Weights of a small segmentation model.
Data: trained on simulated telescope pictures of galaxies, 97500 training examples, 6.7 epochs.
Rows from block 3, named by matrix and row number. Rows with one number belong to one channel. Each number is 128 + 32 x the weight over its row's rms, rounded and kept within 0 to 255. All counts start at 0. After the name is the row's rms in percent of the matrix's.
# convs0: first 3x3 conv (model.enc.1.1.convs.0.weight, 192x192x3x3), inputs 180-191, a 3x3 kernel for each
# convs1: second 3x3 conv (model.enc.1.1.convs.1.weight, 192x192x3x3, transposed), outputs 180-191, a 3x3 kernel for each
convs0.78 091 [140 130  63 110 194 165 159 122  92 125  65 122 174 145 147 166  95  58 148 144  72 141  55 138 111 173 102 187  65 133 107 121 110 122 109 137 146 144 125 111 155 148 133 118 132  79 186 171 160 147 102 116 176 138 133  98 138 143  94 150 137 162 178 145  92 160 122 176 124 117 142 121  92  97 106 144 102 153 118 155 140  68 124 135 113 119 113 150  88 154 171 165 109 134 161 113 110 129 131  90 125  88 160 157 146 162 135  93]
convs1.78 085 [137  39 105 110 134 134 129 126  86 139 124  79 172 108  98 134  98 176 152 126 168 112 178 133 157  73 116 124 188  80 136 158 132 111 175 129 139 110 113  98 141 122 160 124 128 133 148 123 179 135 122  92 136 119  93 104 133 147 192 221 112  89 123  89 120  72  89 142 157  95 124 136 127 167 133 162  96 151 124 123 162 161  95 134  67 129 119 143 215 170 137 130 105  97 164 125 183 152 123 110 120  97 162 118 109 131 219 122]
convs0.79 105 [137 156 116 142 147 133 159 131 106 116 167 149 167 105 176  46 105 128 165 118  54 115 111 152 114  40 138 157 144  88  84 156 145 145 142 106 152 186 142  88 166 162 105 147 138 154 114 125 160 102 133  63 163 111 112 106 132 107 187 163 174  51 151 161 192 109 207 109 112 124 108 197 109 168  89 110  90 143 146 129 139 131 120 155 141  81 106 148 142 130 157 130  95  44 139 123 154 125 123 149  74  48 124 148 158 144 164 138]
convs1.79 104 [143 116 105 105 113 159 184  74 123 110 188 149 109 179 110 126  66 179 129 173 120 138 112 107 128 130 100 150 171 113 154 121  99 121 103 161 120 129 133 129 121 149 142 149 164 126 120 130 118 114 163  43 168 153 105 193 129 124 148 104 138  92  81 137 108 109 102 169 101 159 134 102  91 152  77 161  94 134 132  93 139  66  64 172 160 143 214 109 138 112  81 179  68 196 138 174  52 112  57 134 128 141  99 108 125 124 157 190]
convs0.80 105 [147 153 149 226  95 132  90 137 138 147 112 179  90 107 142 129 122 114 125  89 136 156 105 100  88 145 152 163  79 126 104 166 134 182 146  94 143 122 135 138 119  91 124 135 119 107 192 178  94 114  94 122 124 110 149  74  95 149  56 168 135 143  85 134  77 111 124 111  95 148 107 114 143 128  96  92 107 129 153 138  77 108 165 149 136 113  83  90 179 129 103 187 111 152 110 115 142  80 151  94 151 143 132  95 124 152 185 116]
convs1.80 108 [ 97 132  69  61 170  99 120 123 136 110 153  64 144 204 144 118  92  92 145  52 125 170 106 145 153 106 134 110  73 106 113 165 138 114 129 125 147  98 158 118  68 168 118 154  99 166 101  95 137 138 182 153 141 138 103 118 142  81 147 188 147 118  92  55 154 151 169 115 127 142 139 106  74 172  97 179 144 121 142 129 138  95  58 192 103 124 111 175 131 179 103 205 107 165  73 144 197 103 128  59 106 119 188 141  96 121 117 102]
convs0.81 104 [134 141  87 169 168 158 134 117  93 138 133 135 193 139 115 111  54  90 107  96 118  92 142 151  90 141 139 168 136 113 110 122 152 145 126 118 163 126 193 116 100 102  98  98 157  62 140 167  93 164 127 100 129 156 167 104 132 134 141  60 154 162 171  86 129 159  77 142  96 173 115 120  74 170 162  97 172  71 126 124  87  91  83 131  75 118 102 164 112  67 112 110 117  75 153 148 159 135 153 125 126  97 124 136 123 113 138 134]
convs1.81 102 [161 182 167 145  58  95 153  65 169 136 148 193 170  62  30 120  83  68 148 158 175 187 108 108 141 195 113 137 175 176  92 110 120 145 121 111 137 177 115 109 145 133 117 129  99  94 172 127 171 139 102 158 159  65  35 200 105 174 146 103 172 138  89 124 126 128 172 129 132 131 131  99 143 114 104 158 112 176  92 128 117 163  57  61  86 135 178 114 145 123 136 163  49 111  61 138 128 138 137  88 153 142 149  80 163  93 144 160]
convs0.82 108 [143 129 165 125 140 130  56 103 106 117 120 169 137  85 112  90 164 135 135 145 116  88 146 114  83 113 127 205 106  84  58 139 156 123 119  85 129 133 145 172  84 177 130 128  75 125 148  47 114 140  78 100  93 117 187 168 103 106  99  87 142 114 161 150 161 160 137 101 178 111 129  58 149 106 106  86 172 142 153  81  82  95 159 130 161 125 130 138  96 126  63  76 170 138  98 120 133 133 133 153  80 111  94 112 173 151 180 103]
convs1.82 098 [ 98  94 125 129 141  97 111 100 131 147 141 181 133 162  62  87  97 145  84  45  96  76 150 172 144  68  48  93 173 128 138 135 148 112 148 134 127  65 144 169 147  68  98  81 143  88 172 131 189  48 119 135 122 154 106 106 140  53 123 106 137 185  83 114 148  99 121 117 114 128  98 109 158 188 139 114 137 124 127 152  75  98  76 166 178 182 138 113 140 108 104 208 114 129 206 126  72 124 134 100 130 138 117 141 167  96 126 115]
convs0.83 094 [138 114 127 145 123  85 150  98 127 137  80 108 107 121 148 140 140 104 106 137 101 110 144 146 165 146 109 161  87 142 124  69 117 107 168 145 128 136  67 113 156 165 144 151 143 129 164  78 130  93 137 137 107 144 149 155 119 150  85 111 131 145 136 115 141 115 149 101 115 159 108 107  61 157 131  86  88 181 140 154 132 201 183 155 165 134  78 184 114 138 167 154 116 159 128 107  90 156 123 136 116  61 123 114 123 159 138 213]
convs1.83 102 [164 187 153  97 167 131 124 182 163 121  92  43  92  68 121 179 193 147 179 141 153 164 124  83 161  84 140 137 147 179 111  95  80 140 114 136  86 153 131  71  77 122 143  77 153  85 100 184 205 146 184 155 160 146  96 125 156 136 133 157 187 114  81 126 139 104 107 110 207 166 112 137 105 113 180 195 153 152 113 143 144 108  83 126 118 218 132 112  64  55 119 125 163 137 172 153 133 164 120 119 163 146 216  79 125 120  80 104]
convs0.84 091 [128 167 108 155 128 125 141 133 156 151 126 105 136 162 126 115  89 147  91 172 133 179 100 133 148 149 130 168 160 157 142  98 114 177 133 120 152 133 140  81 133 110 143 165  75  93 171 182 151  68 169 125 126 144 122 188  98  95 147 144 111 111 122 100 117 186 143 144 161 128 126 114  76 143 129 105 132 150 106 117 140 100 123 113 112  86 121 136 162 130 134 123 179 166 177 168 127 129 107 163 198 159  98  72 115 120 111 164]
convs1.84 093 [111 128  93 132 131  86 120 101 145 171 251  81 111  62  62 155 111 110 119 116 120  89 195 174 125 107 154 113 115  89 139 106 182 110 143 119 143 130  98 145 137 148 131 172 111 130 109 157  94 142 131  85 148 158 133 142 166  52  72 140 105 111 112  93 174 118 190  52  88  71 119 177 134 136 151 133 108 131  99 110 120 165  92  97 134 123 134 102 132 128 167  79 185 137 127 124  93 148 152 127 134 135 103 167 129 102 164 115]
convs0.85 105 [209  54 117 142 112 136 100 130 158 146 135  90  84 105 194 122 129 118 149 111 102 149  96 147 146 111 121 131  98  80 120 151 127 106 127 150 146  97 182 169 142 137  99 139 136 127 125 114 144 118 109  74 121 114 158  77 121  97  95 140  75 142 134  86  83 153 167  99  75 115 182 140 151 160 116 114 137 208  85  77 144 105 159  99 103 112  95 133 162 138 184  87 115 157 166  98  86 115 161 132 158 133 125  85 118 117 165 172]
convs1.85 104 [109 130 139 156 220 157 105  92 123 113 181 135 143 147 143 123 185  28  84 141  68 104 135 136 154 157 189 121 154  85 137 106 151 118 163  75 141 118 139 122 149 117  54 173 146 169 114 163 103  89 149 161 117 155 140  70 175  91  98 136 133 164 140  90 128 113 167 159  84 110 175 143 179 111  66  35 116 173 191 127 147 124 152 101 115 154 133  94 159 137 116 117 145 103 125 160 127 157  50 139 132 162 105 158 145  81 132 159]
convs0.86 095 [117 125 159 161 126 166 156 142 172 109 148  98 110 140  98 160 117 122 148 121 187 112 151 103 114 152 179 124 188 115  69 144 175 133 121  98 142 138 141 134 180 136 141 135 168 150 186 149 176 114 153 151  84 132 137 118 112 148 118 138  74  89 192 128  98  44 167 146 182 141 143 145 105 117  84 175 148 134 121 151 173 103 147 122 166 157 172 109 159 100 159 142 151  88 150 166 152 152 136 187 153  95 111 173 108 106  83 171]
convs1.86 093 [ 39 139  96  99 106 110 117 159  80  71 120  81 187 129 157  63 192 130 196 120 138 208 106 108 135 118  75 134 116 141  78  83 130 123 146  89 166 111  92 111 123 147 130 134 127 182 141 112 134 116 103 148 107 136 115 124  81 145 122 189 121 160 137 134 142 127  96 127 156 155 144 186 163 154 119 130 106  83  96 108 131 117 143 133 102 136 157 102 139 130 136  67 121  77 131  88 114 157  83  71 110  94  51  88 164 159  72 109]
convs0.87 128 [218  95 149  97 174  58 117 143 100 140 132 118 115 155 106 127 128 118 149  84  92 173 116 114 151  79 145 113 172 122 112 129 141 109 141 135 138 124 140 140  89 112 128 114 117  65 182 148  86 115 151 152 117 148 106 106 112 129 160 173 116  63 131 129 178 107 195 125  99 135 101 137 115 140  95 114 146  79 106 151 126 120 149 128 169 142 180  91  95 126 124 139 132 191 126 157 132 114 119 109 201 162 140 122 123 124 123 170]
convs1.87 132 [ 93 132 102 128  64 137 103  97 169 171 225  51 145 137 149 114  92 175  53 119 106  89 146 118 133  99  85 139 103 141 148 165  83 120 111 104 138 111 138 142  88 110  89 122 134  77 145 129 120 146 171 166  92 154 148 104 150  89  89 141 158 147  54 129  63 157 149 152  64 116 100 117 126 114 177 139 112 169 113 158  91  96 138 209 171 166 146 157  37  65 111 130 190 126 175 142  42 175  73 131 121 114 134 161  91 126 101 145]
convs0.88 094 [143 100 129 119  84 114 168 160  74 179 165 115 159 158 165 153  95  85 139 159 153  96 134  99 139  91 142 182 136 116 127 144 144 146 145 157 142 160  76 184 174 155 108 131 122  92 149 192 121 129 145  97  99 168 106 165 151 196 185 135 186  61 162  76 167 143 142 160 136  78 115 144 136 105 112 118 169 119 116 103 187  96 106 115 122 131 152 128 129  90 113  75 112 140 201 159  89 172 136 110 166 107 182 129 102  92 163 193]
convs1.88 102 [ 47 139 122 117 155 205 110 112 123 212 131  82 130  32 130 156  91 121 167  90 122 169 149 133 131 106 121 124  82  97 142 144 129 146 135 160 124  95 185 142  73 136 119  93 114  67 173 178 132 138 116 106 138 146 151 114 146 110 175 140 164 119 104 179 136 213 107 106  92 133 103 169 124 136 156 120  90 117 124 156 116 141 148 138 109  88  95 140  92 177  98 109 151 146  83  86 128 165 109 146  34 141 203 184 146 136  77 145]
convs0.89 089 [134 114 141 127 147 142 119  91  92 125 173 117 107 145  78  40 233 146 199 121 146 166  89 101 128 169 161  94 135  84 109 154 210  86 215 109  94  87 120 131 189 108 152 111 113 140 159  79 121 130 196  90 213 123  93 130 154 202  83 119  63 211 184  93 170 112 144 149 126 111 129 126 140 114 112 176 135 101 149 181 100 148 163 163 156 172  53 122 134  39  89 147  98 125 139 128 180 146 109 121 161 175 148 128 137 129  93 107]
convs1.89 089 [118 172 126 164 208 114  81 122 134  66 104 180 150 118 166 136 155  91  62 186  99 126 165 198 103 147 132 111 137 173  68 124  93 152 147  87  96 136 173 108 137 101 132 144 151 154 112 117 127 162 107  88 150 122 125 103 116 157 127 138 146 141  93 134 168 102 138 106 105 122 125 157 170 103 141  64 118 194 103 131  55  99 158 122 170 124 123 114 147 120 131 133 121 121 102 117 169 147 119 151 110 149 171 116 137  87 133 141]
convs0.90 096 [118 128 128 138  94  79  96 131 128 116 114 133 111 178 107 119 124 116 112 125 144 136 129 128 210 159  98 137 129 110 124 115 129  93 132 136 142 131 133  85 130 128 105 174 122 137 144 143 142  95 101 145 138 133 128 131 107  93  74  70 108 132 146 104  89 111 129 107 120 182 157 101 115 140 117 136 121  90 132 137 143 122  98 174 137 146  89  79  80 107 144 183 115 124 186 117 147 150 150 131  70  99 137 161 158  98 154 121]
convs1.90 101 [123 137  98 131 179 129 165 177 148 120 132  84 229  78  96 119 158 139 108 137 130 159 126  87  95 149 124 171 106 145 100 106 112 107 160 112 118 135 150  97 122 138 102 175  66 116 100 192 112 192 148  98 142 105 104 105  90 118 180 147 134 152 134 111  91 121  90 143 135 150 151 106 137 131 121 118 158 130 122 106 119 122 136  92 148  93 107 101 170 111 144  96 105  79  78 131  57 129 152  96  95 174  76  85 206 146 185  90]
convs0.91 089 [174 174  83 139  58 115 109 141 184  82 114 121  64 138 119 114 123 145 170 150 111 130 174 131 131  91 167 137  64 123  66  83 115 155 196 138 139  93 133 117 151 141 110 206 129 160  90 168 138 173 143 132 155  85 124  28 150  93 232 182 133 183 100 132 136 133 130 140 176  90 107  97 151 174 137 127 128  79  99 113 172 110 124 107 103 147 133 115  98 138  99 174 106 150 103 166 105 124 143 129 122 152 134 105  89 138 163 121]
convs1.91 086 [129 159 149 133 135 105 187 114 144 142 110 133  81 147 136 156  77 161 175 164 149 109 191 199 133 202  80 162  50 142 123 148 122 108 180  74  89 140 133 123 129 146 106 127 156 115 146 136 111 201  77 149 115 167 185  99 115 146 128 182 125 165 153 138 167 117 178 109 170 156 203  94 107  75 142 155 158 125  94 137 116 112  79 175 112 144 147 160 119  43 104  98 144 109 139  96 156  90 113 140 138  72  91 145 100 125 131 156]
convs0.92 089 [ 58 153 157  96  85 169  90  68 135 103 129 146 117  97 161 123 109 137 115 126 125 103 114  85 173  72 133 114 133 128 187 131 120 158  91 127 218 104 123 149 156 134 125 126 107 157 135 175  97 164  79 111 149  90 149 133 158 210 184  88 193  86 145 149 150 105 107 156 147 150 132 132 105 116 110 127 148 181  94 121 150 168 147  80  98 129 177 185 132  78 144 107  78 183 179 128  83 147 134 160 129 110 152 110 106  73 194 105]
convs1.92 092 [169 171  98 117 104 157 130 123 139 155 142 106 120 103 113 205 124 152 190 116 138 137 188 155 125 148  76 102 112 123 100 151 103 107 126 117  99 122 116 135 102 166 124 155 145 106 101 180 109 154 146 125 144 105  26 105 155 138 130  98 175 123 127  94 107  87  58 127 170 113 162 118 152 115 116 113 117 115 117 120 132 162 119 166  72  88  77 185 151 143 159 157 134 147  83 111 175  89 127 157 109 157 146 135 144 110 160 104]
convs0.93 089 [167 189  90 123 107 132  84 109 162 170  79 146  86 151 137 128 190 127 159 162 101 137  97 156 149 128  91 122 181 141 148 122 176 124  85 113 113 119 104 168 159 189 134 171 140 140 116 193 153 115 146 104  62 121 103 140 117  99 173 162 146  83 173 105 128 172 172 129 161 122 213 115  83 114 117 136 142 134 174 121 122 162  91 130 103 151 102 175  87 136 115 116 127  51 149 169  84 152 115 137 126 127 177 110 203 153 173 169]
convs1.93 091 [ 76 131 122 133 181 166 114  97  67 138 110 182 112  90 181 128 153  93  95 174  98 114 142 193 113 108 164 166 157  94 140 126  80 133 154 112  77 106 155  89 139 157 108 164 189  96 136 103 131 100 131 106 163 155 143 177 122  99  75 139 167 120 151 177  55 139  57 149 105 164 119 121 110 101 150 182  81 132 109 173 155 163 156 102 170 158 115 130 113  42 150 146 221 147 131 134 113 144  98 123  85 117 119 161 116  67 121  98]
convs0.94 104 [ 90 173 130 142 163 186 164 120  95 205 148 138  90 141 146 158 208 135 166 146 146 115 106 119 158 100 129 112  80 140 155 136 134 125 141 151  92  99 185 130 105 153 109 171 104 139 152  79  91  88 142 119 145  95 157  93 155 161 101 138 112 159 126 159 144 160 125 178 146  57 183  88 116 116 105 140 135 163  74 111 148 144  84 149 161  82 132 132  37 143 166 158 124 146 112 147 157 149 110 154  99 147 116 151 103 121 144 150]
convs1.94 099 [124 125  59 125 142 165  88 155 179 166 123 138 105 197 124 117 139  75  98 141 102 201 152 160 132 143 105 149 102 128  56  93 116  98 107 130 138  98 156  85 156 140 143 111 158 178  86 100  96 139 158 110 133 146 119 124 131 152 162  89 103 133  65  92 142 223  85  91 155 102 170 145 150 142 113  91 121  83 156 162 122  95 149 146 115  96  89 135 147 126 115 118  68  11 165  77  99 159 119 133 117 111  85  76 197 123  92  79]
convs0.95 102 [ 60  61 187 137  99 151 144 180  98  85 194 103  78 208 103 155 208 108 106 119 163 127 139 114 123 145 117 211  63 130 106 166 153 111 199 158  97 169 120 176  82 108  69 180 147 204 111 135  98 139 102 123  71 141 141 172 142 168 123 116  77 139 192 110 144 141 123 148 118 121 153 163 232 144 121 150 121 144 111 155  85  78 149 184 158 113 100 110 144  85 195 119 150  97 104 146 156 185  81 167 110  95  99 110 161 156 153  59]
convs1.95 114 [120  90 185 163  70 141  89 114 125  94  85 132 149 135 152 172 147 172 103 165 162 163 142 122 111 171 103 111 169 106 173 105 128 180 141  97 128 115 154 135 138 103 151 127 136  76 183 117 150 191 102 136 155 119 116 130 124 166 143 118  97 120 144 149 111  77 144  83 134 109 178 109 121 125 121 134  78 150 138 156 138 155 104  71 183  61 100 139 137  99 142 129  73 109 149 132 123  89 178 109 152 149 147 145 115 128 148 146]
convs0.96 118 [168 116 144  90 117 141 123 138 120 135 153 140  97 158 186 135 160 157 103 115 130 116  99 112 123 139  84 139 123 124 172 118  78 111  92  88 103 156 133 180 146 209 110 127 119 126 155 145 156 103 139 139 126 116  68 140  70 191  71  31 120 203 182 107 173 139 172  84 114 132 129  96  65 177 142  95 124 157 142  78 139 144 160 106 132 147 104 148 121 102 137 109 163 109  97 131 114 141 107 104 153 127 145  93 111 141 107  70]
convs1.96 127 [163 151  34 237  80  41 111 147  52  72 156 166 174  73  82 106 163  87 139 153 130  97 112 111 156 103 155 110 136 121 169 125 153 123 124 148 134 156 139 127  84  87 108 168 120  88  80 104 100 130 144 127 139 118 143 153 155 112 158 104 127 126 140 103 100 141 164 135 131  83 104 159 130 126 135  95  38 162  98 168 106 111 190 107  73 125 117 162 110 246 130 126 138 103  95 220 104 180 136 146 145 113 145 149  94  80 133 112]
convs0.97 081 [ 82  86 147  91 114 127 136 156  99  85 166 132 152 152 135  91  90 135 163 143 123 122 173 139 148 121  68 131 121 142 182 137 125 164 118 134 135 108 125  96 159  99 100  99 116  64 160 120 151  99  81 143 175 124  88 166 165 110 124 103 112 132 147 109 160 107 108 125  74 115  82 112 141 154 160 131 145  89 138 135 164 122  94 157 174 125 121 103 103 108 125  94 123 195 132 179  76 157 132 193 159 168 145 157 125 111  84 108]
convs1.97 088 [141 156 162 134 156 122 158 109 144 160 142 168  94 141  77 139 136 146 116 114 145 103  99 184 139 151 140 175 172 168 107 148 129 147  91  53 103 150 132 134 145 145 145 148 106 125  96 136 122 151 190 166 123 158 125 133 116 118 107 125 103  50 150  91 165 133 163  79  68 126 112 120  94 144  71  91 121 147 131 111 152 120 126 162  93 218 164  71  81  98 218 142 118 136 119 119 139 145 113 131 201 125  93  96 163 141 141 103]
convs0.98 089 [ 93 120 124 141  84 166 139 116 122 132 122  93 140 149 180 138 167 125 124 131  89 170 119 144 125 189  92 145 166 143 157 156 113  99 142 125 170 158  88 112 146 146 184 117 136  79 107 141 133 139 112 141 149  69  48 175 128 132  77 137 129 129 150  98 146 114 107  80 121 121 213 145 121 133 103 138 135 160 138 182 114 111 207 141 152 111 141  73 131 108  78 118 166 187 129  90  96 158 130 138 160 164 107 165 172 164  95 153]
convs1.98 092 [133 119 109 146 188 109 137  61 117 255  47 135  80 133 100 195 151  95 163 117  74 100 131 132 122 117 137 134  96 150  96 116 123  85  94  76 162 162  88 111 139 189 160 132  97 118 170 102 151  83  88 156 159  93  80 153  86 185  65  98 118 146 131 109 143  75 119 121 134  93 133 105  86 142 119 138 156 121 108  81 178  97 132 115  91 149 131 160 148 155 153 102 153 158 112 122  58 145 100 102 130 121 110  68 184  70 116 102]
convs0.99 111 [120 101 128 144 112 132 156  39 145 159 149 202 112 107 143 130 150 137 129 136 112 138 114 125 127 193  80 134 117 129 158 142  90 111 140 136 108 124 174  86  69 157 176  49 139 117 161 115 145 155  83 179 105 158 127  85 137 156  94 129 140 127 126 153 113 175  97 105  61 167 166 129  61 141 156 149 119  94 132 209 117  96 112 181 115 130 108 146 161 122 137 143 113 122 131 103 119 128 171 144  93 140 136 167 122 130 103 117]
convs1.99 113 [116 139 178 125 113  56 126 178 171 233 126 108  86  86 190 145 113 109 158  78 119 140 190 110 123  81 132 122 109 113  85 181 129  77 106 149 166 129 127 106 117 132 128  92 124 130  81 116 139 100 110 157 106 132 116 178 160 136 113 126 155 121  71 133 151 104 161  91 192  98 104 152 130  56 125 128 172 119  67 134 124 126 115 143 178  16 218 154 174 109 113  84 105 125 154  98 134  84 127 121  99 105 128  60 214 187 136 100]
convs0.100 109 [157 166  87  94 185 147 106 104 141  96 130  95 170 133 111  88 133 182 151 131  95 183 111  94 178 142  83  92 155 122 168 110 164 132 143 191 125 114 154  88  70 104 162 110 108 157 134 132 120 177 123 113 113 106 116  99 115 193 200 109 131 165 179 134 149 126 142  96 144  80 135 112  88 141  88 152 140 135 112 148 122 164 146 144 114  82  96 190 116 168 158 136  95 161  73  85 151 150 136 200  80  27 155 146  94 202 194 145]
convs1.100 099 [ 95  99 104 132 142 171  98 119 131 146  99 183 164 114  89 126 144  75 146 139 115 117 156  77 196 126 116 102 115  87 164 150 166 130 181 100 124 137  64 164 138 130 101 101 150 128 174 125 125 146  67  93 140 137 127  99 155 129 113 117  91 174 136 102 119  68 130 122 136 111  93 158 134 134 118 135 106  55  88 175 182 141 132 141 166 132  95  77  94  87 126 210 105 117 204 121 115 126 165 149 137  87 169 148 178  77 155 114]
convs0.101 116 [126 110 131 154 129  98 102 174 119 145 140  62  90  90 177 111 176 140 137  87  96 126 193 129  71 116 124  95 140  85 124 104 146 142 157 154  56 127 138 135  77 133 126  84  88 150 148  95 108 107 111 127 132 129 170 116 125 135 143 111 164 131 198  55 153 140 138  82 152 130 136 152 127 118 129 125 174 109 155 116 153 106 112 126 149 155 137 171 133 113 140 134  93 137  58 192 187  93 110 116 107 138 191 164 155 134 143 115]
convs1.101 119 [ 90  94 160  96 120 107  85 186 115 143 124 159 154 160  83 152  98 133 146 155 127 119 112 115 138 104  99 122  86 143  90 190 118 145 156 132 130 106 137  90 166 103 101 148 156 105 193  44 153  66 146 168  88 117 101 142  75 210 142 172 113 122  84 150 134 134 104 159 137 121 143  91 123  95 100 126  96 161 158 167  96 154 142 119 119  94 142  92 114 125 133 132  77 172 190 114 160  92 143 120 123 152  88  49 131 138 176 105]
convs0.102 080 [155 136 179 121  80 131  81 187 146 157 141 137 113 184 171 192  63 128 153 138 177  81 149 142 176 132 164 127 140  60 200 183 142 124 137 136 110 119 130 156  72 175 159 127 143 139 166 110 140 136  93 208 176  96 135  94 176  51 156  77 173 126  89 106 163  88  92 108 145 155  81 128 117 145  92 106 123 145 186 120 104 117 133 134 153  56 168  54 133 132 108 161 115 137 133 148 128  93 102 146  74 148 226  97 105 140 180  91]
convs1.102 078 [124 192 108 201 112 135 139 111  73 164 224 107 152  83 162  61 178  74 123 115 114 192  95 147 154 105 172 163 149  98  83 116 118 109 114 142 110 125  86 121 173  99 115 165 110 122 184 133 160 116 164 133  95 127 135 173 134 101  30 144 122 112 121 144  98 125 109 159 171 152  94  77 129 174  88  91 123 161 150 106 122 124 123 133 157 128 121 120 146  96 140 177 163 137 109  53 172 114  85  93 196 120 158 154 102  83  68 145]
convs0.103 114 [141 107 170 142 125 111  91 143  79 227  85 140  99 142 152 221 130  75 140 144 170 104  83  60 160 138 130 104 103  63 148 104 107 129 172 111 129  88 150 109 130 139 166 135 105 109 125 153 149 145 176 150 107 143 133 131 141 120 120 144 139 169 163 136 123 118 167 106 107 156  71 106  75 146  68 148 109 135  81 139 122 105 113 139 124 180 124 142 126 138 116 151 150 157 137 110 151  95 111 105 146 133 193 122 112 188  77 127]
convs1.103 122 [212 179 175 163 181  73 149  68 127  91  96 127 114 164 121 145 141  83  85 104 142 190 138 149 139  62 107 102 110 101 114 164 116 137  87  93 128 113 185 159  94 106 183 173  73 102 106  90 119 132 107 119 128 160  45 126 153 170 210 134 121  37  84 105  91 126 157 147  92 176 131 127 108 159 134 195 102  86 107 146 130  45 134 149 157 118  89 127 120 235 111 108 118 169 126 114 161 121 140 102  87 115 184 220 112 137 115 140]
convs0.104 072 [144 130 197 130 171 186  98 112  93 160 182 192 137 141  85 111  98 161 111 113 106 113  99 118 145 180 101  89 121 180 109 119 123 129 115  91 109 142 134 126  80 133 133 110 121 116 144 123  83 171 134 162 141  87 122 111 126 204 173  90 105 136 138 142 136  92 157 101  78 111  77 153  81 119 102 183 110 117 130 128 118 136 127  71 129  74 138 146 198 126 144 155 117 204 109  89 169 172 144 182 168 126 148 153 112 103  84 101]
convs1.104 077 [200  86  83 106  97 163 111 162 143  93 106 135 119 129 110 136 201  93 160 134 130  99 142 125 175 106  95 176 150 144 121  73 113  72 166 148 144 126 142 110  78  75  80  87 109 155 157 139 169 127 120 159  98 100 128 125  73 134  99 115 170 122 172 128 160 113  93 100 101 122 102 119 130 129 147 147 130 107 117 131 111 138 128 139 154 110 105  93 121  99  88 102 139  78  77 119 111 135 166 142  97 155 113 160 103 156 150 130]
convs0.105 093 [114 108 176  94 100 162  69 185 125 101  62 175 118 186 136  91 136 111 177 153 134  79 147 120  96 127 118  96 124 192 100  97 108 144 100  69 150 133 195  98 132  98  81 166 101 161 153 148  99 132 121 170 100 110  96 160 110 144 110  56 161  96  81 114 108 154 113 144  89 130 161 159  94 159 131 154 144 101 102 123 113 117 155 160 141 117 112 129 110 157 173 132  89 143 139 123  92 133 118 174 147 124 104  96 122 164  61 155]
convs1.105 088 [151 124 146 133 126 124 182 119 100 134 128 137 106 114 184 137 152 104  87  76 137 149 138 136 132 163 136 167 197  85 135 124 146 105 166 103 140 126  95 115 108 161 125 149 145 113 144 129 168 113 145  96 115  67 156 101 138  96 131  92 184  84 162 148 104  57 142 152  95 111 121 200 166  84 171 137 136 127 100 169 133 153  48 143  75 153 158 133  90 110 122 154 176 110 107  74 110 150 144 132 201  89 117 178 166 122 119 175]
convs0.106 097 [181  98 193 204 127 161 170 170 114 130 141 121 130 133 176 175 114 159 134  87 152  87 134 157  45 138 137 152  69 134 114 111 109 141  84 112 123 134  66 108  82 124 124 141  92 175  75 165  62 117  92 100 162 120  75  87 174  91 146  83 152 161 125 125 132 131  74  67 169 164 119 151 153 114 162 119 136 153 149 169 132  93 107 172  75  83 108 104 133 130 110 133 133 135 149 119 182 123 138 131 131 121 160 102 155 155 126 156]
convs1.106 092 [ 98  86 163 106 143 162 146 169 150 111  63  70  94  99 122  95 147 126 116 154 101 138  83 135 134 126  93 141 134 153  94 160 113 103 140 156 103 129 127 111 105 149  87  77 134 173 104 140  76 134 100 104  91 116  69 132  91 170  76  91 144 137 135 148 134  42 166 108 120  68 117 156  83  80 114  87 118 136 110 101  87 139 136 121 167 114 191 138 108 166 131 137 110 104 119 140 103 103 125 177 162 122 201 151  97 152  92 154]
convs0.107 118 [ 96  79 149 123  80 183 132 155 130 151 134 128 155 203 153 115 177 118 178 110 120 106 180 161 125 148 166 149 153 144 160 162 135 144 101 138 146 159 132 130 188 147 183 158 129 112 105 107 163 104 199 158 124 136 176 173 180 161 152 153  99 200 242 114 143 120  85 165 126 157 128 164  96 148 115 133  75 168 113 154 107 138 167 122 129 164 144 167 112 142 136 105 132  97  99 152 136  81  79 153 115 115  61 120 178 172 143 127]
convs1.107 128 [125 154  84 116 218  72  92  53  65 122  96 101  95  38 163 136 170  78 103 135 101 131  51  94 127  96  76  87 102  95  76  96 131 115 135  84 110 145  77 168  94 123 111 170 144 178  94 167 120 126 139 151  98 128 148  98 139 106 157 186  90 115 127  99  88 115 114 133 113 165  44 142 161  86 164  96 141 126  87  84 189 132 130 152 113 120 165 113  91 104 144 101 100 131 120 134 133 146 108 107 112  95  94 127 137  81  42  53]
convs0.108 113 [153 109 162 147  96 123 142 110 113  97 109 118  99 153 141 131 115 148 173 161 139 102 119 135 116 179 119 110 101 134 120 100 147 126 159  91 129  51 106 127  91 133  86 173 159 145 117  90 154 134 151 148 145  83  67  39 131 191 111 152 141 170 106 159 125 143 137 110  80  75 173 100 164 159 161 165  88 110 119 151 131  68 128 120  82  75 130 125 154 119 122  75 127 115 130 140 140 161 107  81 118 168 172 104 176 154  84  84]
convs1.108 112 [ 74  92 106 127  68 136 152 136 168 152 113 148  83 170 141 111 109 127 141 132 116  92 128 152  73  31 183 129 108 166 141 124  92 151  86 156  96  75 126  94  94 152 149 153 128 133  68  80 109 131 108 105 167 105 157 200 161  97  82  95 144 128 118 140  81 159 195 128 134 179 139  73 109 103 161 113 129  71  61 156 118 114 153 129  73 147 130 132 172 174  99 137 203 160 117  93 128 220  81 157  25 153 168 121  86  82 109 118]
convs0.109 112 [175 155  95 105 151 142 171 121 154 158 128  85 108 145 157 110 191 198 113 127  95 100 101  75  97 137 108 143 114 110 134  99  86 152 106 139 172  94 135 156 148 221 158 172 218 128 118 223 125 114 140 105 210 105 142  70 119 113  74 126  90  89  54 122 139 108 121  81 107 131 117 139  92 144 142 123 147 111 129 134 160 138 113 108 122 122 112 222 105  87 163  93 112 139 122 104 167 195  68 122  75 111 177 131  90 127 170 122]
convs1.109 116 [159 120 152 124 137 171 145 112 172 213 113 120  78 118 158 126 122 114 133  66 150 182 109 155 142  58 185  88 112 111 109 156 121 143 160 192 122 148 139 188 146 115 188 155  91 148 167 109 122 166 112 142 148 152 157 142 130 183 114  94 130 120  75  78 169 121  79 177 168 129 101 142  85 124 114 130 137 181 107 153 142 127 159 136 108 124 178 140 165 142 100  91 128 109  89 141 121  88 120 158 148 106 177 109  98 122 110 145]